{"encoder_arch": "transformer", "model": "contrastive audio-text model", "dataset": "simulated sounds of rotating machines with and without faults", "train_examples": 39062, "gain_aug_db": 6, "time_shift_ms": 50, "n_mels": 80, "hop_length": 160, "input": "mfcc", "spec_augment": false, "win_length": 400, "tokenizer": "word", "vocab_size": 51, "loss": "softmax", "embed_dim": 128, "encoder_norm": "layernorm", "encoder_norm_position": "pre", "encoder_activation": "gelu", "encoder_mlp_ratio": 2, "encoder_head_dim": 64, "encoder_fused_qkv": false, "encoder_bias": "none", "encoder_qk_norm": false, "encoder_parallel_block": false, "encoder_inner_norm": false, "encoder_moe": "top_k", "encoder_num_experts": 8, "encoder_moe_every": 2, "encoder_expert_mlp_ratio": 2, "encoder_experts_per_token": 1, "encoder_shared_expert": false, "encoder_subsampling": 2, "encoder_layers": 8, "encoder_width": 128, "encoder_positions": "learned", "encoder_pooling": "class_token", "text_encoder_causal": false, "text_encoder_width": 192, "text_encoder_layers": 6, "text_encoder_norm": "layernorm", "text_encoder_norm_position": "pre", "text_encoder_activation": "gelu", "text_encoder_head_dim": 16, "text_encoder_fused_qkv": true, "text_encoder_bias": "all", "text_encoder_qk_norm": false, "text_encoder_parallel_block": false, "text_encoder_inner_norm": false, "text_encoder_moe": "top_k", "text_encoder_num_experts": 8, "text_encoder_moe_every": 1, "text_encoder_expert_mlp_ratio": 0.5, "text_encoder_experts_per_token": 2, "text_encoder_shared_expert": true, "text_encoder_positions": "learned", "residual_init": "none", "optimizer": "soap", "beta2": 0.99, "learning_rate": 0.003, "beta1": 0.95, "shampoo_beta": 0.99, "eps": 1e-08, "precondition_frequency": 16, "max_precond_dim": 1024, "one_sided": true, "adamw_lr_other_params": 0.00081, "max_grad_norm": 0.5, "max_steps": 8100, "batch_size": 256, "epochs": 53.1, "lr_schedule": "cosine", "final_lr_fraction": 0, "warmup_steps": 810, "weight_decay": 0.4, "adamw_weight_decay_other_params": 0.01}
Rows from block 2 of the text encoder of a small contrastive audio-text model, named by matrix and row number. Rows with one number within an expert belong to one neuron, the router's apart. Each number is 500 + 40 x the weight over its row's rms, rounded and kept within 0 to 999. All counts start at 0. Numbers have three digits each.
Before each expert's rows are labels from the 100 texts, of 14848, where the router gives the expert most weight on average: "fires on" is the input token at the peak. Only what is clearly more common there than usual is listed. The data: simulated sounds of rotating machines with and without faults.
# router: router (text_encoder.blocks.2.mlp.router.weight, 8x192, trained with AdamW), inputs 96-191
# up: expert up (text_encoder.blocks.2.mlp.up, 8x96x192), inputs 96-191
# down: expert down (text_encoder.blocks.2.mlp.down, 8x192x96, transposed), outputs 96-191

# expert 5
fires on: ","; "hum"; "<end>"
router.5:501495490506462523502487518490503501511537521553500494441538538555559511555485590512481465586520508483486514536557496512537535496493551494511464499489455467592483552491494498519544516493461416451554479445493534523532568543497478505558629493498456483496504508553543475513518547438541569457
up.0:495527480497506506509431551538513539545547460430454550534523554512524476432479478454494536478525507477484475456482498522528420550503460486482525482475520422457472449563477491499541538470501481532379459522479481459474590487467577537426489559527446414545491517486470495491499522533461411576
down.0:437540509499456454515447562497530459507535529454473442479442501516475521571542428554510570426418540536447440483503513487580483548563470422477499486488592512437438443523504551516542476495539518514427504512482498455504537459501549502419453571471553410479438487481424550526503455559464445511
up.1:450507495508504477577533525533469488511530514504456475476462581510489452481533436441483446456419517494434521528456535467538473529481519513504492412464494510477521492497427533474504485424466559527450470499500498439531524422513475490453470515477496492547429514483475476508474520521453416544
down.1:439506517544475426518551526474490515541465500477545524507416497551493505528480481543505473433478456508452479581470546484521512536549413471536622459442573532502497488499470552492529533478470601467524479528469533480488468502552486465498468538471549520472436497437462525498505505512460449526
up.2:513485491539546585518528543490542526563445519431544519546449453496485446511475473584523466445569511465511474532472542468511495432505540535475542481523588547429503444488479485478467445529527459526506488456529594453492576433476534506472459541493401493514516518470456499441445494556569431512
down.2:508508542533425433523574529486531497525497514499510526536510515496457523499539501537553484468466473528504456496452513455540429499431410543528514454473494483481546545559465560514498484492462541480503535514520445490554435540595504422477505489470492539553491461489476453471559452482381474589
up.3:537549535490451520449508501515524475413539494551533470481467505432488481583545451489547471491516497497512455500585470532482564516485545517451488537551493512461533509478467462548502523550525519492523538449627554491492481477450540428519484442481527516507427476420497453478464489501496506501
down.3:486447521541523556573453478481506424543550502466507502510543468515493536496412550435458553541545533476521483540488598529471484483480524508480473520480536494518498384520519523524535528431569585535435431538411550449497525481478491558434522476517549470435519505511484539558472460504482464516
up.4:437447520484544425549475520475492532532475474498477574502439437552449507532464477446513465481463490495485504517526501499476548546575521473482551493487481469487481433526522579466456510519542480511488497556473473520579493486519476521466487526477511523525491543471501506559427581576533437471
down.4:492485506460479460516484523459469537445505538565524480493416432556451562491470509500478543407560474509548517463490541505476424492545498483418524539492564512438501430471557563464480492539592491472479474464533517483457472441566493475439503514440472443527524472558462496551534489542473518511
up.5:451555555481444579449509496528457465501471515540450434569566500502410552505533489522500491492587552473502521446413525456528418515511477477476473525504548556472464478446477435478482529418528528473493479504502489531481449404521485507459467547462569509546462490474479487567495468578508533575
down.5:458482566511446532521502438494497423479508446499563482428408508568500555588527442525482495429391496456508500534490621533558551517533506442528545446442524512482488477492541521492550471548607566538498542525476559441468554522511500453509476505421569479443442541470422518515473498498518493507
up.6:472481511477445504510575559478547518441495500519573440510443514455515522552511515436513474528445488510558449502434437533508447493435580543481476527535474488559576529508560522477453453494540562428520535455527497573536518513518557391575478479532500530537483549524567538496465477530387502480
down.6:552410488489513558451509456501509536481501447547520557460529506522555510439515549450482435551516451486523549513543427507450541437495502482549519519439451457543539527469517475516520509587496433445531495513540549485392551515442547525575537497494427497507572521552526476465499573464580516488
up.7:477519541581449511433560487447427491475459446572513480546484512471518512526570495471463509483485425459449482510477489411522532547500498494484502516495524507508550543451503499453533484496506572493490384472551522601433462469496473469471525506451519489532489528459515560517499522529468579594
down.7:506447479507459594495549538556501523492481484592557534539562438474502508531540529525528443480575442519527498587527455549509471426461559522500499546479475440495534472446522505502531551524458435356554538442546510542448478528508511471566517494507458595511474461499515454520483535488547535446
up.8:424451551546427473509501516499491523519479545459570558571438528560435593488465523501528520443493490509504453499436489468498419465562507494520573533473571489473525485563585538545476468492514472447487488514492486490442535535468545506476501522478490453473492514479440547504446506559457461555
down.8:500466556582473524516559521527566470559510525507550554525508544482377549523493497473492494498521525547488401513485528455513483478497530520523469456502536407504536485575530585490552493441470516461472602554525445478505484525506510503451562494464540534510485474450436511533473517549470469541
up.9:556545464441479503600573483542441540478487529437507516535424515522474560431534490447470533447521457525493494549402504509496431490517498519569528403531531520482509507517463534446549499527505511542484559547509417499455449445489472542517458537528502519471598433464406512474530472477440454554
down.9:498526480475532438522427609554509507407470513479504495519543495498493497483473463545528573425455504534476498469519481478546495574510399528455498518495441501465464530541487462564505488461503520536460514506475485551586407504492479501472486475452467476569479503519487452518574481536482505501
up.10:549534521491531446453508466525585554479515470477528521474498544527581550524534500574475460556565501446485461534551464499450520494457449527523528508598464461509574515495589502475501503561496560514556501508571524546466541460451529473566509497526521503528530596521530500439476475481488489489
down.10:538478479485530556521525439501542472579507499557496467462560502558542517474464588496452463578550527489496563574537542475513557462406520494573501493484484512564519467478493451487539583425482475502522497535526560460515513562494442531570543501484490480470480488575492510491521477431515500447
up.11:483507534474522541491502533438477436454517478477408443518495551509467496577567474522577563502495549427457525471539510493525527581503504531503495563529518518502429518508504435558529436529465455578540545480488517490469522539436472528466493558510434505463538568458459488413507437440444531507
down.11:503510482477561486485477556479404542476524514476517469507537552488500451531497506524556508517469507472480555529529482530553549519483493531487462532533444496502480500466469461579519485516463446523544553448527475467532546521481487519521566495542415518472532540462443460443547443489485550462
up.12:507544473512447507504467530491481528408510511468536437581483517425466570459469540497564543494552476513481404513439455557476419461475562492529464503527544473466457534497449481535471488492525553466487493400570546526503557487526548408464505463577433517537506438481523473480541516450472499598
down.12:485501529505526523471510528472503548532524504545556486524481468495487473498412590544513454523531520440459515577492570557529555443459469477497559593505524465528453447489513477524546525492462494465560511465459530472485506508507453520550541531553447598480483528473501514478499494515466507447
up.13:516495480425470535557553554518424536544472582532526485508469475565496495476491484448507487490561511490483591503499528443520494461528471473477533439502543556483464490425513474410491580435449431456538480509518534495487508444550480545532475568482485448582533486547454470511512527549533491468
down.13:499547488481479509494476437485514457532545464449448441470477449523509524424526509496468538539493511531457474400457480504430439517542461439485468447517560530552470509527500585459516461567533530575443420541494526510481521404531482512444431563481541447406466494518509558424490500456466491544
up.14:458486559514507515520518547462517468484502501429468494573524523501497484505546452488531488435438476517500454530409535512538445523515530465475566501443586525467485470480426529460422451533546582499443488498489486442465520466456565452438430548533516472580478484480479522507472459547487444575
down.14:543511484447469491565458483453510460574582502528482464425524462506460513489498593443508503542517578563462546415510470493466473510475551528509376468523526543489520456473509532510523482534509487523482485527563518479544531440570494480437473530455512452398460410513469488476567480466481502452

# expert 1
fires on: "engine"; "-"
router.1:514506534487515524498554505462508520482467520513460487506466547443485500452577472554507483454460468515546474436449502465496521459439467485539492493523486463379546495518532509466428536477512520516543487554491468436505470505524507511523514550557504503560535508522540569517451490538533488526
up.0:498434518503489499495411534515469438545509467460601503465517453519514470528451445455444536513480515522472509572522518516531513456553530473481464483486528521536492474489499489545561434497518520439480500484424552537463561506469525533518510439502435469464526490446466474505534519519514558462
down.0:530418506457516525421490481549520510464501518542469535460538513532499527436523524470495447512549496517491532462548496464487530435479569551469505567458510510523556507417551491499479520519549416482527540503536555505459586522391581616528489480491485473499539480558478499461455509468605524451
up.1:503498466541526505548448525518542460537533495432483482510544456525497499586500494483468516509493521502410501564515493542554456486488569570486452528500517531566455414480466482517551464538471446554441539470461504512525512447441456532473453477475454436430477483494432512492485496479482503426
down.1:490552520532486591463545469485430535533527476504451491505526571462522536419594474525507518511537485460555448516503495502496469421419477525514467505510501432515531513500565441469523529545481477488519520493536480493455572489429585515491520561554490509491545529485494554524439508526539478552
up.2:455530448560488498531455490590533429499534498460440437505523507521508499582483500471544536509546564482464487546522547484562510551486531526506505522486490542552464469528457537526538472463446472546426513414526527533542498522475449509442500479488554449491467451458453468500519524480506466464
down.2:507486455526468542523548429496503539530506499530496525466525524479541458484481563480507427572563512465414553557487504482442542576498507542595522537415465492498482546483530527512510548504364513509557480487473515494506504543498507508511573505494513514497545502493473471491482595436572451471
up.3:490497478470470475483469539551501483454474507518506484500462445521469471472439527472623427536552531533485542505543444491469529478548504522521529474536545510471508564549535445531458464475525466448537493549540524552414552517491482497482518495475524527534527462471491465455548493494464540468
down.3:491533542507478517485523440432489493441544491508500454445451530543498516512493538496425480487444494416510559486454540541531573481448480507551508501530510546499535502479478459451497494516542510523543467480501487487483502534514458425545577434449483487463543494498548559480471523473445553556
up.4:489463497542516556557500494522441441528493521476531497551521439518554496532500490511389514515546534440544527579466543568549426521496541488431469493465489510540498470405435489482523506559500500521451525456440570509529519500471488505487445433545485492471560558484455445494471543525520515495
down.4:464473488469462544568548519493532439504502490543569497489532415496540466519464515475485472515524479586519517540481553544470413527547520503500538511464428496470484514509429509500471501527492548457489453424510528531464458482576403478526544466473499513507501427500502434524519507467489511479
up.5:515490491550508553489480528452465475555473508508508538520571530452576439534566484498522545488506522493532432511555543503554504471504474459420440497429517453484462483441474515520552507547477457464476544483465519444515545492448595487432467523546527480499545520534459495579519489560579461474
down.5:542600473536514523546551452484470536513425473499510487545497498525480549469493499575489538463544471442527479535456483531528537453447493476548499448526468460502499469549518501456538525505524479522537583506526451540535432494532424455525475521536482539481495519499487535517477515494499476514
up.6:413444501532468468510458583484416462468480511497513473508500433536499574531455549488501515448487474509486461513523544580505481558525520458435496509430502466518450474482488492544518446475492535409423470436441498566522543478569475445432425486491512472522483482507481471528501558546514488484
down.6:476482529569442538457542524421529488541525519522513553486454565500435540511570508479447522470486494548475439496503454446525481505501519439561470501478585465482497488519531539498571500493488500462458516521472454476420517561470590505432575542446534442531508531475460552560474520537491479598
up.7:476515409488473476525454471539529475555527553506436473565514540512512484538446567444475450565548504501420450536581540504485500585512532477470495487481486475544417496548421539518536543458404512509422585499500528491511509476513530535486473496501554473532481547483463469520490524481517422467
down.7:487437469560511483546442520533501479582455504431495524538550510501572522550461482533451565521470505508465482601570529523485538521556495533505468500454497442533495466543477523554541515478473537504403521481493529525507547550425507545488471528538407476485524536533440534536467547521570430470
up.8:462569496540479484573441565452463466568533554499502493459569470526500458529505514506474548489515589527397560531538537529587472550499487506476446491471561571513434471475478544507543465508474540514487475548465471551572496453527445485462485529439528452416466445473451484530555478499444485447
down.8:504556434526486434497551437471396580530484535485373524540507538450501488423577512544518559497563499489470492457493404461458474482502516512514473516517510521457502533495520539478481539526427457527532488472576456516497486513507537540453507538575550494506511480497502554498453512504519488535
up.9:495502493455437546482470527589421498447500578467531471542501453501443591485417545491508455542497579439479538517510488559513471547473486577493495482520495526477494562558503467542424454461493412502489554554505495571525454507490517483505535493454516511512506477488491428518558458500505487470
down.9:493479539496504524506553465460477494515421480541520512481492471506520522477511491507406458468481419525542525506494532455516531417497468497490551467461506534576574516468501548423449549471520559477521481552499559507458473485544464483584477511532543524509447511519541531536445508490527516446
up.10:492489439517520479550491544517498483521546493461396529506549532535545494519515483528487466529594521531481507568522500456499455570529553474490512509484527479580425476522432550492509517474455472565435518501515537521470527470480509533429484486497501449533445526504484499488502548431489433513
down.10:460395501568489505484511454544539529530504505502526551514519477468512482485451530479498451524518408505468503561459543482446522482558547519576536550456496496524536498479494515562488459512431552463512513469437533480460526574438521539525531463511487525463487452488498506508432582448567489478
up.11:472505436535508534524420494495443440536453520474494523543561492546494485561468496505496454532556585507516521570592555556567450511523581519433488489456529523532452461498464513493548489444508488480487558476474554542538566511483478540462433489481514418502497546486437469547532506517560495435
down.11:469444536501488561424475496571560541451547474464526451488503437506484532543541493501561517497559478528519492437501484527464503471477512535481533557487473513476559489471511439548482567524535455448466420405562494507467484530449561490494491447477449470494447462527583459491503469513517593550
up.12:501483460473521542523458466480435431488461486460449537536510524551587432520463468469528514510471530433525584557494506569475530530513516521488504505475514570539407487440459462500527416523508489587467461463470484489517537468436495502458419512478447457465571500534467515484549552460551496499
down.12:446438509528506501513532520463476507456456510474516482566454465500553497534481466483536463474467454463515508573473584528536535534532460553431563509429494525499527512447423452499448463503476616463525472455488563447514502473519476430550470494511520517502460498505489493473453510497462488485
up.13:478523518506433544449518489579471428470515479484502470559603527463508527518529475485553490596455585437482500543490491600462489569481524527507441502588476462459507552498469400546472463424466517504491534473528474567501541511465459485484552463486562530524525468432531454464450518519517525537
down.13:438548517491444484433477501474432451395502473535416500511529540427531485479510542473510564467484451471477523527469463525529511468501475484499441531536481468387462530489525452533511485470484569498504531469475481505452504559484510482481581467513503501566547487467476499515491492465536528504
up.14:478471480491460494568459528544478477472501540503578521534490471547451552538476441454524506493482565425515469542512490479516468524619525511462506437504536511514459462520509513442477449467564497498450511512539490565512531497509443461436484490466444465501560546490425473566508510471485412493
down.14:542501465459514458560495502467577529541543507551497537443478495576475510518501516475580442464565583532498488476591467443527511487532591452518547493417494485460471483523514566524516524519525386495519484531512514475493544508482522498470539483472468447514534460542506514554533518546532495501

# expert 6
fires on: "knock"; "turbine"; "medium"
router.6:500473490472493525465392524550552488533540462490491500469515446494522504458467495445497575507493560496481482460509473531486476449549485475455488515505526491528432399528582511522580513561521424535403452537448507525443557457433553577402437505547548481490515501481439494523495507508533444453
up.0:477511529485470562517569456483493434527493496519453481491441512529469537591552464472517430477502503466456528531513529453520512528482565538538541434469480521527492596498429531484447490457444542466504550476540548545495491502539456418542554515413476511486455521478544538426461496540486544571
down.0:611520542442601467537480551539548533509508540478500484450492574507513456417491454470505486464417532517497548487533506478561528485456457523527520518502432482483511452524458468512465504498506457557505525572500460427551483500433494521533511496515460490518467484556490480487555458495468448476
up.1:472530509550569575512573454412483457529390495507482520559583506488505466512513477581488460492531453470539520531517560500543486498468535453515484464411481528501516509480455454504450460453537513445592539491463519467521459496518469502548488545503626506495591534506495495502498443537600492480
down.1:558523455534460546542494480451502439475433478534464547533434515518505465571538586411543476488611537425463500546552442493518565490509550588529470489470542514447517490485490487499556491460452498518505473512506535487472529555459513551474522509430451489496525527468471492508547505425478542528
up.2:465499475515507530573542520454458443455454503513470463503416516523459490557539429488481453426485480452537531520472541465549494556493604548530547466445512545510520551455428517414430435504482535514552555448545567422471502494499448456552556502477466478552528499470546479462486555509517529528
down.2:491534449487500550490567511555535532556513527518441484493547556488518486481492529526503431569566536476469499530497487450514514446415478578530524517478463480551477570505496487462466585446363502465542500545510490505529491512489529506570525521516486538549498454528518508424472563489515466485
up.3:526458511461522534478484509486456472547496503484544487519541500504490472519588478426513462542536542467456516491475476498460520422542500558426453465573551534553502516455481557453480471551532564542476494549522486606493539448516481507479458515520502486446437482488526545440488454533442531475
down.3:496442504497475489493505476536490527595513487461582451538496431515508522523478520516518466571517507505443493531479517580489524450511466485467488469487519479573457491495453579474527513487445496448498444495484514527525508433524451472530408480544492576417462451528498510437501499544448498484
up.4:467481534506533549543551546450463464424444472480442488535461518524484538559539436505508465433483445490492543570474523477544491555480536540493506502477528511526492558461419487459425389464479551436537557456576545428531452466521455462566475587476497522561483530545496485480500496524516522479
down.4:505596481483467504519468427490466484552499478491524486469434416478499489512490607529539530522545504518474495475430517544471472451484523478527479503540515539493414497509539537487536468545470488509526488488517475496526471456590432512511499571526529548394486420447502534464573472462479530462
up.5:481531497471532583529569483473483460499491528511413445541507531506488516547583442499474479518545462400577533537516518424533491507472573516523492503484478586566504542422461506450437472541486501529556565487479531480535477472483511498536509567453504503494518566508550545442458519474594508492
down.5:550455494481573422541541460526521533504495543509510465503497504520510509545506428515453473459497476468567549510573474477530547500476516545517539489534455566484631505461423477468421522500553488482516477476592480476515446546487477466591517390485424459542473486580573496521490504455489523522
up.6:451568530495538512556570513443438437459467536526455460545444522553492524552517468544495480434538512464490582543523573505543534489462577481487556482435451579486490542454430486458435477437510527520512503464561533482542445513537414459520475516477516474539511549533519527500493479534487557516
down.6:457436519470499552435497467526488546436404514493494424519558535512541516481522478527474482461506419434449512510429537502541571439568415449521514502479468468484543473477458535527464526434468523509492513477479533559511497537511465490559462472549514479494432496580492501510421543498596497432
up.7:530526485474561531564529472432453429511449468443449477498528534487487554493517486584528491513511460514490463587501513528520524565450473474541476513472491501522522518522465554468495484421459507521476569498525485355565411485533470450510509501516444526478518501534510552506482486484554492525
down.7:483428556471454489511518482584547471537531550512512528481556502449535435565463494503515423524436493503446550576466571503531552502492495529545501497487474534450509474472463540492464554431434577484527470525444508482559495559502517490528503451485542549496450457499478448451458491514491411472
up.8:454492508508538548527540531427451469415456489545505489535440500489451489568543442507555437440490464441523533488437514464528496535522564486489545504482503551497546580466455483457414420459531567476568526432541534483537482492538467415546530534475466493549501553456584519470485489526514570524
down.8:542502443531479486535491459529460513539474477453559540536456514478487500431529512495501536500461511546515475518442498526478463474476500538534465455455467435496469517566476556553547435468448486505495584512547402467554472531447523588552524475516465526477487441488478489520584516414488505537
up.9:468522488502529512534455550487512457467454499461508512521529468576537543494482514462433495509533460544591508477525504555495435559493509505469469470488508499570525506484491446472481420474569512461473564460467531434490518508487465507531418554519567410517560591569494469563473554520553471434
down.9:557505467506526471495456536566546473446526487460438537469545567457570457448555407500486533494406531538535457465543439537516468497501499512526470537494446438498467468559516482533486515571507429529443571534525437456474536505444577561527457534533510477529495533503495471507455536478527419480
up.10:484495500516521553524529502426519406453437472529510498544474482531469478525525494515451453457517418489562544504471538460488471507446567489500474500489508543560485514472461479460476414518579521507561584482550524465466464451537430496573497558430552504538543577473514498534515474470531565483
down.10:462394525488475386478504539489486554525465505526628576456455476501520449528505470453517485436371468542474524538510497456536570518604444403493527518440532495467490438481516554555527513535503519445545499539439502471460537548502548515509509489498546514510490505468427515525510496580514467451
up.11:444501498470569518585578484423481453460466517515449451516442518504473488565539419527515440470484436478501547544459530461513508567473560547506548485462467561511490558446431501432438441509494533514528529475547554450547429490545438445546506539464474526545515518529517479455464502523501518473
down.11:460511438487476548509435515538505467564533526528510469457553465447551460497503525518519558552470539565498453483529498478534458464494534481435474574563509521536408435493583501517528573536480458534473498568409534530509537464481556572463459546559523489484508487452475472524458493472532473387
up.12:520558492465493543556524520477455496440499521498437474521496471559467514522514524481580442452557472531474539487458542544504401531421521477484486426436564512495544578451471509487443426456498491435554518455467520481579445495555478437459493635450510473509482500576538476495509538566465527550
down.12:440496511476484489487482517507451473462443541526441491595507469476491483487412498497545535502534474454429533535465530488455461565554452511418484513553533507448472538474484529503482491469466566550492466476512560511504444478534451481420492462487451531597572542512429428483535468542522507522
up.13:483524477517582543495545533453414452415443483512467480563488498515483470561513457546482431437548429441573514515498517482506508533473570505464551482509479536488530557466443481461466455470500542462581502415540549401493478488542431442531521553506475508585529545487533485508489497519553562528
down.13:486431434505426451440510527523487447458466480566530570537510513476542451520553535461507504465480502582484485516554434526492452486538545489484472550496527455480462482527499563538592483512455477468491548465523464478440491599497518536525472470494531506557537498479466457524512467446479520478
up.14:450477481499593533543546456459451444485496549511477468505460484505502454543550417505519520461475457440556605537472575449491521498494531527462521485515499635484526510379445484447421449511537546538521482469470544488498476496507489458476496519461470477518484534544542536452464482534546554517
down.14:501467435488544417456517514529473586439507562469504461527593526483521469476537487514573485478418486452517553495499443458541526500464488564505526538503428547510552530459435397592438543442446463461545486456474456519577457548481494482556467436545491500519488472549550466481503484524460509488

# expert 4
fires on: ","; "fault"
router.4:399490532495461493476468455506450469503484487441448588578528502454483482529424513473546530519525461505460591548524487524493485540569535515524474513473494547428478575504519533520414481468470553524480554494467499531560461575528514481461460475481545558503423489453405481494514502531471471558
up.0:509530546457493543461460579549478457469520482564518435421509438487497500536514481491444478464463458560493479450551500517558489480539515451401503481500507500474533478494496526437512504473534545440394501530505502535454517446471506483495490460455478433500413462447513498558504505498466529473
down.0:537571516386544455453442537519475535386523487505392455501549548504551466447479490522566488483500510443474549454542460528527531470535505426446486490564481499407464513490483424514454517451541496585512445493478541514498527467486492489468472461520450477591558516545527476476523463507527506510
up.1:442458504522491539540502551476387547497453500545524471516448467537460531504451491471456519462454449491489496535469504523543598449558457487457510506453536505492492457504583526508537512415514499463534445468469511534524512473572439518503518538457482444458450566481490545571471514601518518447
down.1:496479471481503536529484571513552520453519513543481561464446458490467457526515511446519451451459490561520493497547444480513491497562580469505541592444463483470449483507516561508458462540448441421525519506469455470476487489506563530518575506477498502541510406467535466523520584496553514475
up.2:460500569449590493448493560494559544422485489454464455493495531491483467519509448508499546445393448437484475456457542513544529489509496462427530537501459481558493490514418500509514467510519505565471538470415504467522452464431519508493452488562451528498515515489523512461454474551529532459
down.2:533450483461462506498501509579541495479475548549493555486488453433512471488530548430553484505518468548471482489571404487427505526509588560477481543530511505449547489480556517501479564494421470417521438543496510578480465535468571624488490458488518533533517466505538411534484534469515480493
up.3:469501551450489549458500481586505496527602444559504466468489439449453570526433467543498476558547461498492486476451516586444504496524514407459466456557454445482488509495484500540479527537478563463443523434543513526505478429594467420523548476506469526516413481488536441455516484505523545492
down.3:491497535514490604489525417456500453539462421488455628512596548487524507458494537513511486543509470460458521575496505513486532485467485505595496493434455443465544542538514490531524507454427521492541536507461495449446524559432519545521558512529538542504536510470444498514491486478599484506
up.4:488500436550529481506553500453471532442471493486456474517466562468493484474540527483434516470441466503561501423413465421519485558442437481533432557514499557629470519499473499504535463528450516513516511535463424466523432469531428521573467503479557502480536565482533503492514512445486545506
down.4:434477537517452579410493477495532451443544464424517498520530537499465494542554478470556467530459499476537510429389476542525462447487530527540496551487477528512468581508452465549461428511494489480497535437430421526488538521500516451533485469463587486457469478457546501439481473509498587530
up.5:446492502526389514523511525467404527494454510536591493477443468540498552477523559480509479436500476505508552532495438448533479486513512540527522505525544549471545506473533523508523478473516513455536501487525513541468534560523458484516584531403452463451497523459433508498499481534445551506
down.5:457465404511535424434516543521463615482498544465442445580497543505506490527530446490597569509478508456555490470462468479485513498529479494434480543522478501457431542481477472554520521519428433472495472373497423515541490502503532494487502477520460466566572484539517526474502497549481533546
up.6:498568535522550560486461552421511447473522444522461474460494454531502509567541502511513529461522535534503449527514518512540522436506545510501564533495552485507492447489531520469529444523608475486470470482518536573437577478433506489376570558531486453443480461458549563518477477512518547486
down.6:489481517479455432511539507526484517554621539503474463485527514505435536515523483455492530453411545576522507439423500491546394538483492515478454552485495532500493505503467546521474505531434477480474560504514475471563464503578544461475514433460555493501379435495500497469453508538452517538
up.7:532538471514506500577508563471465507539556532498528511466513463555497558509510514495473522480530527498498487546509571549501466444510502493504547460485524511496523444508508516437509498552584437457462507451569469522479523487524479462428542544497447434485538432527463503559507496523500453462
down.7:455433500577433488497525487500520475564513537508579524471505470497451545516506512483472545460519472527528462474470511471476427481503471537511524551436524505509563470501575590507502551519492523429471447504437490529493462546465578530435540476474605481483482466502543483573440550544500492545
up.8:543565549490561511510418564436486449462517474523475426483474546525504506592570540453518517477492555478439467546579512530583556520453553524461520515503530451535452460507540497574571446514530455526497494512540504533475559497398476482452505547564431479434497543478521538500507477435438517469
down.8:549482515501570536547512545409506524508564489519537424489548537517467545545533492552506507518505555491510461488559502514531523498442520519504472491539498459537474462521488454531543510570537411526504522429566511455479558513502470444486539510539386488464552591523499501459513429458452527495
up.9:481600502514458575499457525455458437511459487503483471524521480532486590518594517530490575453520554559449418482518518506537501479470465489452547457443567519540454500500436511490560480465541405447502519505542488510450511442460525458469498565496509449475464426500487544553483461513508543521
down.9:507563496508561442504537521492457561426496495428426463517489583496494505447502443573512545456498500473523501432452469491541467520494409515503544494509429511462500567539485468471460510528505532595500502482500457475547478499502483442475546502499488470587532548504528509441468506532472497555
up.10:497461505553553568462572477505491554544496419468493495496552494484485558497508467560403515521503449482507471453437556501447540520483419431513465521510484497604544504526461473528540497499469515532471519465465466470503458472527479475536528498471498477458520545503554515485461515478574599544
down.10:510485576531488513459460470506580496519574452438557513501528525487436505429395573437537455585506514440434475459411516518434516481456469557573515520545450439505526529583533510577491499510482564550483514511454481501552497553464491483467557444518492560480501512454537479449503525499477492535
up.11:501529456578502498494480507424442460457397492475491548548549476514512533464567562527546544465564477492439454527526450458523502455483543483508522438459542488500500510497562505486544453470560463417558478550471527523467525540427543574424457508540551482527585512526458509536536539486575461536
down.11:475531558515504480532500453485430452478458491448479558526525546488462511495496470530532554473499491483488508529511551508500523572540481481507496430510485532409528548484480450532503443432557555536541497492441511443543496554485468511447546443465542489487538547434458476463509458519524514552
up.12:567506494522533530560481519496494451528466509502518478483474477535504510574492460504405455475488465473551485546577531555521543456514554503460503496503517526485572432483515516453475461507582486570459470463506518486451565491407479488494484418482451405452456542446556529555448492512545516469
down.12:506469526394500492496464538508512480479501567537504473487530523531481512499508500492431512466462476509479558476498507448479516509532483448461480436574535516430512493469514558468513494449554459498444460534547467577495463487507483512415481470471488437535542501613466471588575442512501503544
up.13:472500507512568487498403557476517501455443510473519504513414502575517530540530506463485541475470526508534474525569506515504553499459526524490523502475546485555472494491503500454545427482563418489491528562492489481486513484424525478436400546541508463460525553563497561554503538555500507505
down.13:512490535430524462574484543493546462567509572530559539478499511571434560535514506459478514431463521549527497501577537423592478502488533487455475488452502492477495441503504571486509477488565458500465561590524477476522518462512507507470502543475538436544447489559421477545573437578504468459
up.14:517552511536531537557519570459503480504439475544554449505450471548491511546561480518453473427483515469553459484514480494598517424476553497475517486483549517529499455481494507421543449487585424494549442525490501510450579400416485506523521550526470456451520511460562567519519487543520521439
down.14:501477492469484425582572443520467532502569502538492607457591511457527502403459576520463491499502490556494559538457548508469462503449437549550455478525464497497590522502493487527462492441443582462536490555509501468519472522567463522543523480495503564531525481514512445490496488495461462486